config.toml
input = "waveform_16khz"
vocab_size = 30
expert_mlp_ratio = 1
optimizer = "muon"
nesterov = true
max_grad_norm = 0.5
max_steps = 4900
lr_schedule = "step"
Rows from block 3 of a small CTC audio transcriber, named by matrix and row number. Rows with one number within an expert belong to one neuron, the router's apart. Each number is 128 + 32 x the weight over its row's rms, rounded and kept within 0 to 255. All counts start at 0. Numbers have three digits each. After the name is the row's rms in percent of the matrix's.
Before each expert's rows are labels from the 100 clips, of 14976, where the router gives the expert most weight on average: "strongest on" is what is common among them. Only what is clearly more common there than usual is listed. The data: short made-up English sentences, spoken by a formant synthesiser in many voices.
# router: router (model.blocks.3.mlp.router.weight, 4x384, trained with AdamW), inputs 0-76
# gate: expert gate (model.blocks.3.mlp.gate, 4x384x384), inputs 0-76
# up: expert up (model.blocks.3.mlp.up, 4x384x384), inputs 0-76
# down: expert down (model.blocks.3.mlp.down, 4x384x384, transposed), outputs 0-76

# expert 3
strongest on: number of words: 9; /j/; "beyond"; "behind"
router.3 090:193198139183168137138150074084186115157078171105145113133151120105134117192124106216121112169193107148145155100137151158097171146138094150109125188087132150125113154160107120118114152080143050098167165127084115138129149170119063090
gate.0 111:156153128128128090132086128114120185128128124103128128102128128128137128078128110128128128134128096128128091128128128128143128128128128128128180128128128080140121156070128144077128128128128141125128128005128128049089128123099128122
up.0 106:128095128128129128128145128139180128067128137128086105128034128078128127128128128128197107090116194166128128180129195182128030128150128142128057205174088128156091171128128091178137128164121128128130162128128111128108089102159128128
down.0 103:128128128128128066128094100162080062128177101135197128128173141107127149107128128128128128128061128176128194085128158136128128058128110128128128128128035122124128128162040128128119092128128128074128128140127184128128136128128128126
gate.1 094:128094128105180128224128112110146118128098097128140128132128128128128128128128200092152071128128128128099151148128128143128155166096128205128100128098128121128161128043128122128142128127153156128128184108037075128128074128125128121
up.1 091:070128204053128156198128112128068128128128106128132141123154139062173128094149192128135039130128128128091128078189121165203128128128128190128128128128128128128128128128128091128128122128137135128128178128128143147105095046128060144
down.1 092:128128173128128128128128128143124128190116128128128128128128162158128128094128128128128144128128128128133052189128128214128128128228095128130128128128144148128128146128128128176128128128072128184128141149128128128128136128128128103
gate.2 096:168128128138128128199128128136057121052128053128128128134128128178128128128088138142061205128106128123128111128128226128121128128037128128128128154128092128128128128094128243116128097055069128174076128191067157075128117128084128118
up.2 100:172103128128122090130128128050147112122128128191088135128128128128128094128128143128120093152128128095143128128156077128170128168128106217128128128092191128053153128128149128205128128124167081109128128185113096172225125128128183132
down.2 098:045101128128188109128114121128128128207128128128117110128128105128087128128128128100128104127128128128241169128128128128128128128079083164064128104128204102128079128128128128128128105078128128128164128159133128128052096102128128168
gate.3 103:079128107128128201128121193128104128163128202164179128160094066128183187128128128142128128128162152050128128124155120133112124128128174128111128058145085121128237128135128128193128155128149118093056203128095128097128128146116128142
up.3 106:128128088087128186178125128128155244128107117128128128128128128115080143128148128098128132128165145128128183128082118117128128128083128128128151172128166128128128078128128163128128128128074128128145069101136123126163128147009128123
down.3 100:128128166128154128033128128128122239092140128161128128158128128174150058128066128154150050128103128172128109128176099124128179128128083128136128137128128128128139125143089055148128128098107128128123128104128128128128168162128128128
gate.4 100:128128128128116128128117126128128128128128146128128067128141128153128128134188128153128177175157128128132128128197128128170134163128093128128128100174130128128128189128117128128128076128052128154158122128128128141128179101128197128
up.4 095:128128066081128128128128128141200128128128128160119106128128071128107128096128118128090128128117148144115128146142128128128128128222128128125161128113126128128165149128128128128177075128096108128128091139128128128182107131142128128
down.4 101:105128118141049093128143153128109152128153128129152162128128171128146094128128196128060172105128128128081128128147128128128155092081177128169119138100128128148160128142101063128128128117128128110128128086128128056128128137103100140
gate.5 107:215118128087128128201128128128128128109128067128100128128128091128128100167128101128161174173128128128128124178157128112128064128128072128155128177128089091128132141111096167128128128154128128128124128159112081096128138112169173176
up.5 102:159073184139128136194128088055128128128128098139180102128203061077065081128128128128128128135145128106128128128156128058128128128128133177201091128155133106128156122161128128146128149128159128130128201132128091118128128098152153128
down.5 107:128128178128182128128128163128240038128217120153128128105156184128128128117041128128128128128124128128128156128164128153157093117128128128128128154128089203128128125118167086111076144096128128128128128128144193202196090128110095128
gate.6 102:093226128128128128155075128128128128128070118063068085128116056128158128162070128128128128114128154128080128110120082075156131071128128128128128079213093128128128128161203128128128172114155128187109128128083128094060128128080128128
up.6 103:136079128128223040101128151120118128142128128179115128128128128128128128128128128128176174128128173146196128128111128184164121057218128185128096107119198128128128132169128203132173106132128128177128143128169128128153148099166128128
down.6 096:128128128128128142155103107128141128138128128083128128128107122128128128046092109101128128155126128128061106128104128096128128096003128128223074089128128128128072128097028077128126128128097066128204120166191128121135128128128128133
gate.7 101:106109130123128128065179128122179128128128128113128128128128079128212128128109128103049052140128102128128068096165144152116128128108134137150165055128157128128144128089128150128102202185058128127128134145128093128128144128063061128
up.7 099:128128083128128128128078131128094087128128166128128095128128214128128128075168128128128128134128122104089128165089128128223146128128122090128128162128124179188109128142161136133128128122191098143128128128095185221136128128164189128
down.7 107:130128145133157103128128098149128128173093128128194128086111079128163128128221072128128137146128056128115133093128106181128192112050128116128128153137166128128168044128128128113070087128125128128084074128174128128128163160107128128
gate.8 089:128128078129128088128157229146103154128126128147128151128128167138191128128110060128119043167156128128188071128122179128128128128177128108148160128068174128128156128165150128128128215128128103109115128128128065128128128128120157128
up.8 099:060128054186128128128128128174194137128131128128074204128128166174128128158128103084128018188148128128128113191128163128128128128128032128128128095128128072067156128096128128072088128128087128128128128128128094128128128128128149186
down.8 099:128128158128080096090128091207134102128068128128128078187150163142081149202128164194128128107157166241128202128189043155128128128057128128128101128128128108169096108128152128248128128158128045128128029104128128128116128128128128128
gate.9 108:160141033199128128128128084059128155104122202067128170128128207128128118128087128172121133128128147191096128158140094140186173077137117128119128128186109172128128142208128128128146167177059128128091128128128128188128111190128128072
up.9 108:157128128176128128128128128035128216128102198044152128121035191189034133128130128128128128111128128128100128128128120128191186128144109128128128125128128128131128128214128128129128071177085087045128165123128128125128128128128128108
down.9 113:128128110128173055087120150128128128172128122128131128161128128128123128128128142128128105128128186128128128128120128128128128157128137115128160128128157128185130132108128128128128120128128225140161128128128128049106128148128200230
gate.10 115:164128079144139121084141069128064128106128149128159154174204128140128092151128128128132067089206128128128128128078093125128128106071225078114205128193128074128128086128128128125128220214128022128128125128128128128086097196155120140
up.10 105:163085128092075128128128207128129156156128128128153112128128177120128168128128129128128084081128128104160164117128168128128131072098128128128128136128128128136121178128128203128074128026186105155128128128128128128128128119128128101
down.10 109:094122070128128102203124142128107172101128083184128128128145147131082128128183157128129097128128055209128128128024133150128128176126062128226128128128128128128083149128153128112171128128150128128128104151128094129067111128128128128
gate.11 109:128128144182128128088128014128128128128128174128121132139153128148128128128116127128178128203128128128128082149128197160110128131174128128060081128128128077128139128128128128128131122118087128128128128128127131128128128108128162128
up.11 107:035117128128218128193128209128199128201110128128128128127128180128180090128182128245114128128128128034128128128128113201184114128118183128169128128128059162116081128123100128128128209128153169128142146128111128128086154103182128128
down.11 109:220128128105128147071029103144128164128089128128128076128128128073128128128177237187128190128204081128105128128184245128128186204063128180125160096128117128077093111128103128188156084128128128124128161104128172128148128153128184206
gate.12 097:128128104128128124039128128057090128057128128128087128192128128128128128128177142147075151165142073128128165181128128089131128128193092116128128119199227128214128073128195128213128128168051128140128128128128093128128128128128160128
up.12 097:126124128128182187127128128128138128103128117139128128163128142128128128128187128128053078128104118128146128173079128139128142128128128064110183128128128084193128001128117128195128113182128138057128128128128190128128120134109128128
down.12 107:128128128052128128180204180145128128077123128100128074000127065128054128172204128105128026061065128125166128166120136122128128145108110142098128089128128128103128128128128128128128143128128080128128138109147121128073050128128128128

# expert 2
strongest on: "please"; "me"; "bring"
router.2 091:099128123102072034108149120136125100120130193104159114170122109133162091136177165104151148047096159132164136137091080073089154145151148149159121105135166184159202118174104136182137146159196130136159150185106136210153196166156071201
gate.0 078:128128128128128123128128128128128096167149114128102128132071128136052128128118140183128082139128128128128128173128128120128146128136128164095100116052128100128128095128158128128111109122128133128128128128128075107170152128143128128
up.0 078:091128095128128128128201174128128128084128109128128154094149128081128128128128128128128174169185128128128128128092128093128128082083128128151128148128111128128121128150128087128008128111089128128128113153144128128038128120128028128
down.0 079:128150128128128172148128124128128098053128132057128064128088064172128170141110128128128093140078128077128128196128128097104128128128128128128125173221128128035128117114099162128128147110128166128128140128128202128128128128144079128
gate.1 094:128128128128128120128128128119174142128121109079179128090089128145128159152065128072128128111128128128138128128002128172143194113113109128128128128128128128128128128097123128137214128061128128128128128131128087178148128128154074098
up.1 095:079102183139128160128099179128128128128128116099128128128157042094084103128128162183158128128128128054157128128128128153128128128128189128128128128128164128199128128231128128159166128172128128128043128128128105128178149128141128130
down.1 092:103096182128128128128128128110128128128122128196128151128128238128151075094128128095036128128242128192128039056128128128118128128155128125104128128159128128128159128128128205124128157055166076142202134128128128128134123128131136089
gate.2 098:185128128151128120128132128128154107128128146160136022128128160071053218128128151095191087141128128128128128128143173128214128128128128043128128128073128108165154165129128128128206128084090150128128093128150154151064139128128128080
up.2 095:128128054168138128128086128128095128096161128128000233128158128128128128128154095133046128128128045128077156128128077128093128128128203130128185128164128083134150128166128193066083128203128135119128128128128128128166166061128116171
down.2 096:114128128073128128128128128023136128210056128128128055092167194156128049048128128039097080128128128128169128128128190128128156092128128096128128128233155118190045139061128128128162157128128128128128128128177128168176128142088128188
gate.3 096:163128128128181128084128128187118128128035128130128128128128141128128124078128128199080058183128071128150135128201128099128128144128201176128128128087071128128110112128159133080128128067068154092128128209128107037160128076128211109
up.3 093:128128083128128118128031165117137162123099128177128128152083128128065137128206051164149071128128135145153119085100125102071117086128128128075128128129128128195128059128128128128128128128193098128128072171139128128194128051128172075
down.3 101:110128099088128128128092189128150128128128121090128128057128105128128068162123073128085081128128128165062172098093167128128137128128128101113128128128045128176128124128128128128116128172128109128128166079128128161128128128117128146
gate.4 104:128128128128150126128116047134128128125128255022097128085099154128128084043175128128143153162073128128146128128128141077128194157128188128148181128110118128128159216128132101161128119173160128128128076162134128131128152128128124128
up.4 103:128129128093128128128128128128151072128128128128128128105144186060128128128128128128114128157152149164175068128128102144112128167128142166110202127128160128172128128133142126112020128128128055038218128201128128128128128146128128128
down.4 109:054128102128128128097128128128128128116128128184128196201035128140186128128128128158154128182128128101128123128136171093128128128128070116153128151128244128128128112165112128128128112128218178128078128054194170128128128137139128146
gate.5 098:128134128170128128128146128128202128128190128128134128144146128128128000129128128125088128127128209131128128128148101108128081128128077133091128128112108128094068190133128089128128195138128128128128155204128128114174128128136148104
up.5 101:128181128109148128128128128128128128118186145107128153128128128127088160178130128128163202128128128128128128128200128128181128128128128086128128171128155084074128128128128094128128098189128099128128128169097128128128128128128118130
down.5 103:128128134093128128128109128161128039128150109128131128153128152076097080054111240073128064128165177128121128128128128128128065128128128193128171024128128128106128186128128128150127128128198120064128128060117170128108135128128156128
gate.6 090:093033183071086128128128096128153150128059128128195128200203173109128169128128160128175128103174128128135114197128128128179180128128128128123128128128124128177094128128145128128128147113128128162128128084103128149128107066128113128
up.6 082:254128128122128128120118128128128128148128128128054148128160110163128064039153110112128128128176067128128080128153128128128076128155128128170128130128128128128128128128228158128182159128128128102080124117134133128128161128128060164
down.6 091:128128128091128113128128211128128099074098140192128094192128128144070128128128128128128167179078101128128120128128101062128128128128128128154128119143128128168128128128139074128128128128128128128128128090128128128089128128142128128
gate.7 100:128109091128128128179128128234128162118128128128126134183128128134128128128128128099128128132128173091128128112128128128146165131128128128036128139128232128128128129128177188128128180128128128128082225136128128117162128124128113142
up.7 098:159128128194177122128107133168128111128181147128142107090094128128128118113146128128198150128128128060128128144145128098150101080107128128114074128169072092077128128128108181131128128128128128094150182150129128128077081128128190217
down.7 098:093200128128148128128128128088128128128086128085161128189112080128176128191094141107128138118128208128081107128124120130128128063159128128144090128128128128168224128183128141128128128112128221025128128128128128128086128057209128128
gate.8 099:128128155077128128043069104128128128116128128103107128058082193154122128128128062128100139069148128177121128128128128176128128128075128128134123128108172128128128128128128161184128128128111091101128128128182116123179128111130128110
up.8 098:129128128128128142128128128128110128128166068062082128128164075128128128128153131144128097128159053128043178128102172124081128128128128128102083128128184128128128128143147152043128104128173183128128128128128128146128112065111128081
down.8 094:128058159128171128216128204128128128032128128055172128128170128128128045106128128128128128128128130128128128202111119128152128128128108062128119128125128083109128128076135156194128128128103120218128128128128168113128128128128128070
gate.9 101:128124128052106128149128128128214112128134128083128128129128128098128128128193128165128128111128128128091205084186058164051128128130128128132103086169184013128126128128090148128128128128128128128128171094015203169161128156128054128
up.9 097:068128104088117149050128128128185126128128116064181128128094168128128128128197128161155143054129128128080128128162128128169128128128180128128128128128128128128153120133128202128214173128128168128124128128042167128128109128169035182
down.9 091:139088027128128113159128110220171143128128128128128128128036093128065014091128128051167128128131128128128128122100091128079130128128124128062189159128128134128128074128128172128128180121128190128128128128095128128128128128128128128
gate.10 099:128121128177054128128014110163135128129104109093096128089128128128103110223191155099000128096105128128128128213128128128077087131196128128051094128077071151128128077078128128128128128087128150128128068134128115128074128119173128060
up.10 095:128128128097128128128176112113091084072128205128128128127128128208128128089104036185128128161128092128099128073071128163134128128158128140127142106190128128128126084128128128128099128128128128128093128128174128128128103069085079158
down.10 098:128142065122128140155128128170128105128073128121128169176049128128070128181128220128128128164069111107128128128128137128082128168084128128075128128084167128126128128164128128128128128095128105185128128128128108141175128128101128166
gate.11 104:131139144128128128056110128128128070128033128047128111128187128151128138128220189179114092098128157068143128144128176128128181128082128174141053071128128121150204128128167079109128236212128117128128171106157145128128128128128110138
up.11 095:128128128063078128146144128128077161128115128110107128128128128128156133128128128128101128102128128111091128128071128114108084128141128169105149147067128170185128128128111141128128127128098128128128129128128128101183128128128128200
down.11 101:128092128128118124106196128128128128128144128114128128069176164137051175105211155147039128160128128128175150128128088128135128128128128128097137128128137143128099134097128128128156128128128128128128163128123128119128128173128224128
gate.12 097:107128128102023159128128128128128128099128128128128008128145128113128128128123103128077128128128147078163128131189116178128128098128128077128126130173128128095098107128128128044165082200166128128082103128207128191128128119089128169
up.12 098:184128123000136128128128128128128150128128128128043116041015128128152128079105128145063128128128128128128128156128141126079254128128128139128128161128100128066128128081104128128128112133108146116073128148142103129128076092112200131
down.12 106:066128128128167141128128128128134128128204128163076124128117128128128124128128150222128120128199128166128128178175084226128128090159133146113048128113038051108099128172128165136128128128128128185187128116171093192053169130128165128

# expert 1
strongest on: number of words: 4; "where"; "is"
router.1 127:132138131124146150139099087117140151143126126155097102111101137134143146121119151121102141208149135087113121155143150095156062097104109167165175105178099086108083082072111103156153125060120135104062126072131120062118075071048165107
gate.0 111:128087179128128164104088164075128069036150128110128190178128128128128128144128114128164128075128099128128132103166128156128081128152235096147128128128128169106132128115082128038128128070128128128068128076128128156177147128148128118
up.0 111:112157091141128136128181128128178178128159189150128128057164128128128128109128128128128128119128128128150158177154128086128130128135019128125157132128108070128128128199128128165166042128128169169195128128159182057128128128128102165
down.0 102:128128128128094098109154128131157090179105128128128149125128102210128172128199128128064128147218128128128120115128128128128128128128068085136079097128113120133058184128128121128128128082128120116128181224128177128165128128128058101
gate.1 105:128119128047128128128175098182128167167124085142128128189128196066189128128128101128150128133091168118128032095106065119064100128165154128128063100128130128128060104128122150138128133078128203128128113128221133128128128128128102221
up.1 104:128128128105122215128128149128082128128128128102078119197128166086193105128129128189121081128128128128128087128128185138108116139141118082176076144128157128128072128128128164137128175105112201128128172128117129154046129128172128142
down.1 106:128128128128190148117103128159099115128128200126128128128128125096128128050255103128115142128099081128143153128128128128107128128158186088056169128128157128136128128145152172125161128111128216188128036128128128172064162163194128146
gate.2 110:128079128128128178060128213128128128179143172175128102165106128128128065162128123165097071128083128128199128143128128160128133128206128147128128076128215128147128128128128162128128176060114134214156096154128206103128128150128151128
up.2 116:130128128173128128097156128128212128170131128128128128165176077128172085143129079128128072183124128184134139109138128128128128128128153137096113105128128128154128128129128159138139223128128135167116128116146149078128128073127128128
down.2 103:128184182129110128051128128115128064208128128128208128128128128102128128128128128128142115063128170126214128128156255128142214145128128080128207165187128128101091128128128128128128109070128208123098201128153073128128128109128128128
gate.3 107:128128128128128160194128157038125173099128128202128128128128133193128213128128128128086128154128128128128128150080128133128163128128083128128128116128143074128128121128128128128128128128128183199128108128128128128128128128148058128
up.3 106:128083128177103083128128065128085080128149128024058128178128088128128051165128128181104121081128128213128115069115128093083085088119128128128128128163108137098128128148108128098128128128128069071128131128128090165128195128128158164
down.3 105:128128041128128143144105128128128128128090126128015104101128128116128128128128128128128117128128128149056128128128141120101128137128128129172128100137079194181169128171128128128118172129128086128131206070128128128200161128075120128
gate.4 100:168128128080148061128100128096128174051128128073128105150114064078128128171147147152103124144129128128148128150167128128128128128133165128128128026140167128128128079200128128128128171128128155128128128116131104172128036170134076128
up.4 093:136128128115187167166128128076055128176192070128128174160179128128149180153128128100101119132128128161175128128086151202128128128071047128128085128128056128125128162128175128164207173145128085128144093128093128128128106070091152128
down.4 102:128123153128153133128128116128128153128098150120128128128118128169128128128116255128128128166128217128128128115128128083164149130128154191128128170128094098128128128172100162144082128086118128128108088128128159098128128146192128116
gate.5 093:088165128128069051097066128128128164128128047128056115128053128128128051051152085132128128128128088095231128174128128128159128141147128128128128128091082079154128094128177128138165128104128128128128128130128128136084098183128128205
up.5 089:126156158128128182096099130094139123092094243133199128170128128120128227186128128128128066101128128132128142128128128128107180128128073085128128076128195128166063128093128128128128128128125128128084101128128191128111187128078128106
down.5 094:128128130128128130161034128128210107133172128109144128077171155152108207128128128128079128154167128128128189068128128115111240156165128128129128222128132185128128095103128128192128128091132128128167095128197169128128128128180168128
gate.6 106:111107114103037098138128128127153151161070128169128080128156128164043158128128147128128128067128155128159128156253159128128128194077134128128128149128160128083128166128013105109113186075060157127128128128087164128128139096077128146
up.6 106:058171128072123153184206187128128126146169141128033128057145128098128128128077198128128109128128128128159128128180128127128234193128128128123128128128165128128079153194024128114107210128073128139065128128128165128196128125128128171
down.6 103:132103128098128128073128128077156085128175133175027128128156088137149084175157128089127128101128055088061119128255088075128141127128098134128128077128166126128138050105128128145165146129198124128064107150128168112074108033149128128
gate.7 109:128149063128128079153152128128101128201128192128187128128128093195166133055128128153128183128128128136128128104128132103170128130128061083128128162128168153128128145128128167128137128128052128204128185116128170067119138210164128128
up.7 117:128124128108128133128083120128120136050184114128128128128128199128128128121128194117128128134128128128211095128128128143166128128128152100140128128043128162128128128072128089114128154063143203072110128128128128209161128009187128128
down.7 111:133128128126148169128128128128128194128128171128185180128128095128100095128128128128077128100137126162128133128181101050128128128194094123102128128128110190180071082221110103128128128128176128075128131128128132144173128140128128071
gate.8 100:128128170127128187179128147207197128128153128128128128128161151187115128133094171106128140128125141141157128128128142128104128090128128128151128128123128175128128128081197084128116127061154128128084161128122128128100128197072115128
up.8 102:175128071116128076128128118128128128109128098128128128128158128178128151179128149152152156128128128074128187128155128111128128163165128242128152128162128171128061121128152128101147128112128128078121128128128128066128078128130128128
down.8 092:128128128123124135128128115139100126073128128128128128221128128128161128195128167128128128128201128133169128128128128154128146128128128053041129128151165128128198128128128153128201128172128128112128048128128150139087136133128113128
gate.9 104:128185128087128171128128209128197128148119081128059128137128128128102066090107128202165128128128137126146202128105128128135102128172120128079030126114128132128117135143162134168128153128034128128132093128139082132128128116173128165
up.9 107:099128128156135128176087184094128161128119173101204128105128128233128164128128128136128168125072128176144128127215155128128174128128128128128166129128071128093128088149106138128128088079128207128128221128128128128128128128152128128
down.9 101:088128128128098072128138128128208128162128044128128128128128128120128128128128196134128112128128128128128203163128125193083071161172128200128111128128140229054128127128094140128109128128083137128128165088163127062128128128128128128
gate.10 097:182128108069128218068128128160101128128155128128056144120134149063128197148137115128128128128123127128164128128128173128096128128144128199168000128128078128128128168137128128187189128128128128128147128146128128079113128182128128083
up.10 105:159064128092128128143128128115128110128128212154091083128128153128128128131121128062144072128128128128128052128128097195154128128205203128128024108128128113136205128140119128157153098128128189110128128084133128128128128160170128112
down.10 097:099065044117086128190128070128128128128163128168128120181128120146128128128082185128128085086128141128141153128130128114128128163081135128104194128145128255128128128122128112128128094031161161128128144128240128128126151069128128050
gate.11 114:152074040128128069129171067157152160128212176128114160121108128135150170174128187189167128205101146128166170180076128128085185087123096128099105128128160129128128128128055054109128137171196096061097128128128076148144140181129128128
up.11 106:172074023128128128128168128143128128159128136150128113094128128128128159193128128163176128128128128149171185249128103128128218128128128109128087128128196128146194072128128034128181128128182165089116117128128167170128128128086123122
down.11 105:128077128044093128128128103128090128128110128128128114027143095062132141124128042128139128128126096174087176152045149128128128128128116128128128123134128032176128128128128128119164128106168177128194128164164128111150110109128128145
gate.12 079:128128128128128132128160215128145128128154128126146128128109124128162128102128128128128129053084128128128121093128128150128128128128128128126048128153128128093128128127145080128128128176104090077128099123132128128090128128128128128
up.12 071:155130061128128138128128164180128111128128128155149128128083181128050081200129233128128128128145196106081128128128128160195128082138232128091130128128152168149116082128128149100157135086128128128128128136128128111159077128115128104
down.12 080:128128173128154128143128128128088128176128080128128138095128115209111066128128128210176167116128128128128124098195154110128173095128141186128128128128128128128128128076128128060144128128128129060068128084185132128082146132110111148

# expert 0
strongest on: sentence kind: statement; /æ/; reverberation; number of words: 7
router.0 087:051075160178126118155166172112072117137109045104121157148145156102122122034100111138103153066095144154106091099108109153133130161091123083079155080119161120144165153171118150106148097160120131142093091086127190143135105144202167127
gate.0 119:137128128109128128128128140177128128058203199088089054128128128088170128173136128128128098165128128217111127149120128128128128128079058128093188128128128153128092157128150128157128085098103128152154033087198176055128142152128164128
up.0 111:104128065128110099167152153128128128070175128128187128192128128108128128128071128128094139255128128111128072083164142112105154119118042141128139128150128128119128128128087128128118128128128128124128128055128094148104207179128128128
down.0 119:055128128134170128128128063128128134128128128100128128128128128128115128186067128128154127128128080111128128153128051128157113057128128128194135148112066114128128090128050125166128163157066128128084128180128128057137128128128081128
gate.1 102:128119201080208128241109114128119204128128128128128134126101155130128128128128128128128153128088128149158128142128128132099085055128128128128128128159144115030117104107128144214135213128128128128059107063128128128128128207142088178
up.1 112:128128205102102163141128128171128151128128128154036127148128150076128128128128128135128128128128128087169181128128128128143154134128128128128128128140128103128150128127122128128099128116128128127128128128128128136233128141139142184
down.1 105:128128128128169208128126128180128128197133105115128128105083123128128128162125128128081136128159161077096128128128128178128043128090145182128128128128128101159128135128129157079144097075137128128128128128128128105187116128128153158
gate.2 095:128043128181172158166100186128095128090128128128084141203128119128131128128053128128128119128170128151164128128144128128128128172084137128169150128128094121128128099091128128128128128111076122128128152160128128128128128086128128146
up.2 102:128128128128128128128205143128128128128128068140163221101152128135226128128128128158128128145113091128128083128128120096128128171128121042128126128128047126098164093128128128128144078128128174163173128047128137128128128186128136046
down.2 099:120089217166129128147141103101185128128128128085205142128128033128032135137128167128207092249128128049080117102128128048159090064108128128113168173175128208128128128144128152128128128109128128107117128128128179128128128128118128128
gate.3 108:176128115128128142227084097144064128128128128045120136128128163128074128091128128128128176135155157128128128128187150128128128128128128128128041012128093128116128072128128128160111080128128147128196133128128128173097110128135167146
up.3 103:128096207128172128128164161016142087124158091157141196205128149128082128092066124128128128128128094068128128128217089128104154128128128128117149128128128127088128129128128128128128128181128128115128108203128148128128100128128128107
down.3 102:128128128037067199183128128128169180099128128128062085105163128151175105128128128125153128159128128196145101128128133104128030128067128128128123128128084128162220128248128121128128128128128128097148062184128128148145128128112128128
gate.4 092:128117128066166128078128060128152124198138128069202082128128128128128129128142128128128128128148167128118135128150187092122060131128209120165192128192016128128128020169128128128128101128120168092067122155095114112049128128078080165
up.4 100:119055128128128120128128193128153176052128128128128152128128094128128128079128128128152128128128132030128128179150176145204128072128085186128128099128128128149128163064128128169128128128128128128194128123128128109154170120199217128
down.4 103:125063132129200128128195128062128221172128128128128128105128155128176128128128162198128191128128128128128183114128088143074128057204128128128128128151128128150127128128121168160128128128128172102097128031140128118128092128169073184
gate.5 100:110086128222114128111128128128128128128116088144235128058182128128128128128079128213079166128128136128128118128128145128119121115192128128075128128071128128128128128024126128128128185184103128122099128128169199210157050055128052128
up.5 097:150165158128128128134128128062140080128128104128052076128095128128128128220128128099186128157128128109128159056160128128128088173128128121204128128128128086128091118167128128110128128128156128128128128046144128071141128255150128180
down.5 109:079080104130170109151128128054061128128146096128128128065138128097080196128140128092128128110005091128175128104135128128109128128054128128117128128131159128128128110128151128128160093128146143000104184075128218194084166128126128128
gate.6 101:128128128128145137128114128128199176103075128157128018128213051141128097135068128128117128159095144128128128149087128157180196094128128128182128128128082128152128128111128128128179129128108128177128128128128128198128128128162149128
up.6 093:128121088082097128158128128128128183163128051128128128139043191128128128128128128128087185128128128135172128128151105128155062128113128128162188128128128128136081149128128128128104128105128076128194090128072087128128078046128116078
down.6 097:165179149156155128074090128043207160128128229128128148128128128053108049128068128128128172128128217120136128128103031084149137180128105142109131128069094154128128128132128128128128224128123128125129150128128061099101175128132128128
gate.7 092:128128128099128114135024099128176087105128082128128094128160164091128182128128128112128128128081071128138080137128128128128128192128128177128060128128128128131168128128128185106181090160098128062104084112128126128128128128128128128
up.7 085:128128128128128128128128088083128128128096128200128068128128138128128180128093128110128128110128041100112128128128152128171128141131128203192128128168110128145128148194128128123128094100128128132163128128128204053128115128128128128
down.7 086:128128111128128000086128128128103168127121128190125173108180128128128128105074162128197138128128160128128128241074148128128087128121128183179128128128128128118031128128121163128128128128074094128128106128122182128128128178128128128
gate.8 100:128118138128042128095103128083128116208128139128128090128128136150128128152074095128128128128121128086161165118128128128128128128128123151128128128128128048197128128158028225128128101128128128128128086128063065145150150160128216128
up.8 112:128156128128128128128130082128128075217128167146142035162128128128128196114128137128083097128128128085128152128128092128165076155112115128162128128155056084227128128167128126126128128093128128128173064128128128094141128159128250082
down.8 110:128128128147157151072128128083128128128169138107128128183128139072128101128086128194170176128128128119128183129139128143065128220128144128128128128137103168128151157128143180116128101128118109097162099128128128165156128128234129214
gate.9 112:163128128031128165172150128171122170128145128203128128128128046128222064128128121128100117119077050072128128128103065128052167124128105128128128132128092128128128128171128128128173128171090076107195128128128128128229105128172128202
up.9 108:119155128255118146128076128105128088128128128128128128128151128128101098033128128131175128202171201182150128081152182110175086100128128128128112150128125128174102064128128106139064116128113128128128143090106128128128128128098128030
down.9 104:128128152128125132139177128124128128066128128128128128128128128128128128128179234128128128128067128128135128128128173128069103128128128128128128149121128145128128128128056154113063127128143055093128128128128128173128186176179113255
gate.10 113:128186128128128056078128109108128128128128199172128152128128078222146102128128128128128128181060128062128128086128128235156103128160126238128128133182201146128128128128128149128099153128067128128038128156128159197128128109128136141
up.10 107:128058160213128128128128128128080128112168079128121130177086240143128064220184154128132119154128128211128074128128193059128128202128128194140128099128128128061145065128128138128070128128128118128114128100128074092087128128205128128
down.10 104:103128128128123165080117128177128153103144128143139128174128128179128172127046128128170128132145139128081128128128162128058128032043146128129128184127128128128128095085098128050078128094155128128128128142183112128147168128075155157
gate.11 108:216164128205128081221128173066128100128128128084096069160128128128119058099128128128119128128128180128125093145094095179111121128128128113128128146133128128128072132130128128128043126128094128162080128128128170082128073171166128128
up.11 115:167128128188128020128128139151128149120115128113144128128166098144123128128128150128094087108128128119095155153107128139141128149150063128155128128128128142128128085104128199128128162107111128128184128088151128222128136128208066147
down.11 101:142128128128128128128056128128128126128128101130130128186102118166122128148128128138128128082130178128128128146146198133140088128128128128145127078128122163088128128128128128104128126193128099133054143149140189116128048084128185124
gate.12 102:128092150140216128128128128062128128128128150097128219128128128127128115137128175085128196128128128128128128107128128114123103119071137006128122128168128141128128128162128167135128128128185128128128128103128128128172128187101128128
up.12 104:128177128121130128154119128196128128155033128128159159100128128128128128166128137170208128128128128102128128128127128128180128128123128128148128128102138128096145128128128128128121196128128204128105128128128128128142128115196128128
down.12 104:165128128128110211128128156128077169129076105050128134112098105128187128166128128128128128065050128079128157163198172074073084150128160141162128128116116128128100135128128149056110128132170128073105128128128128128128128128158067170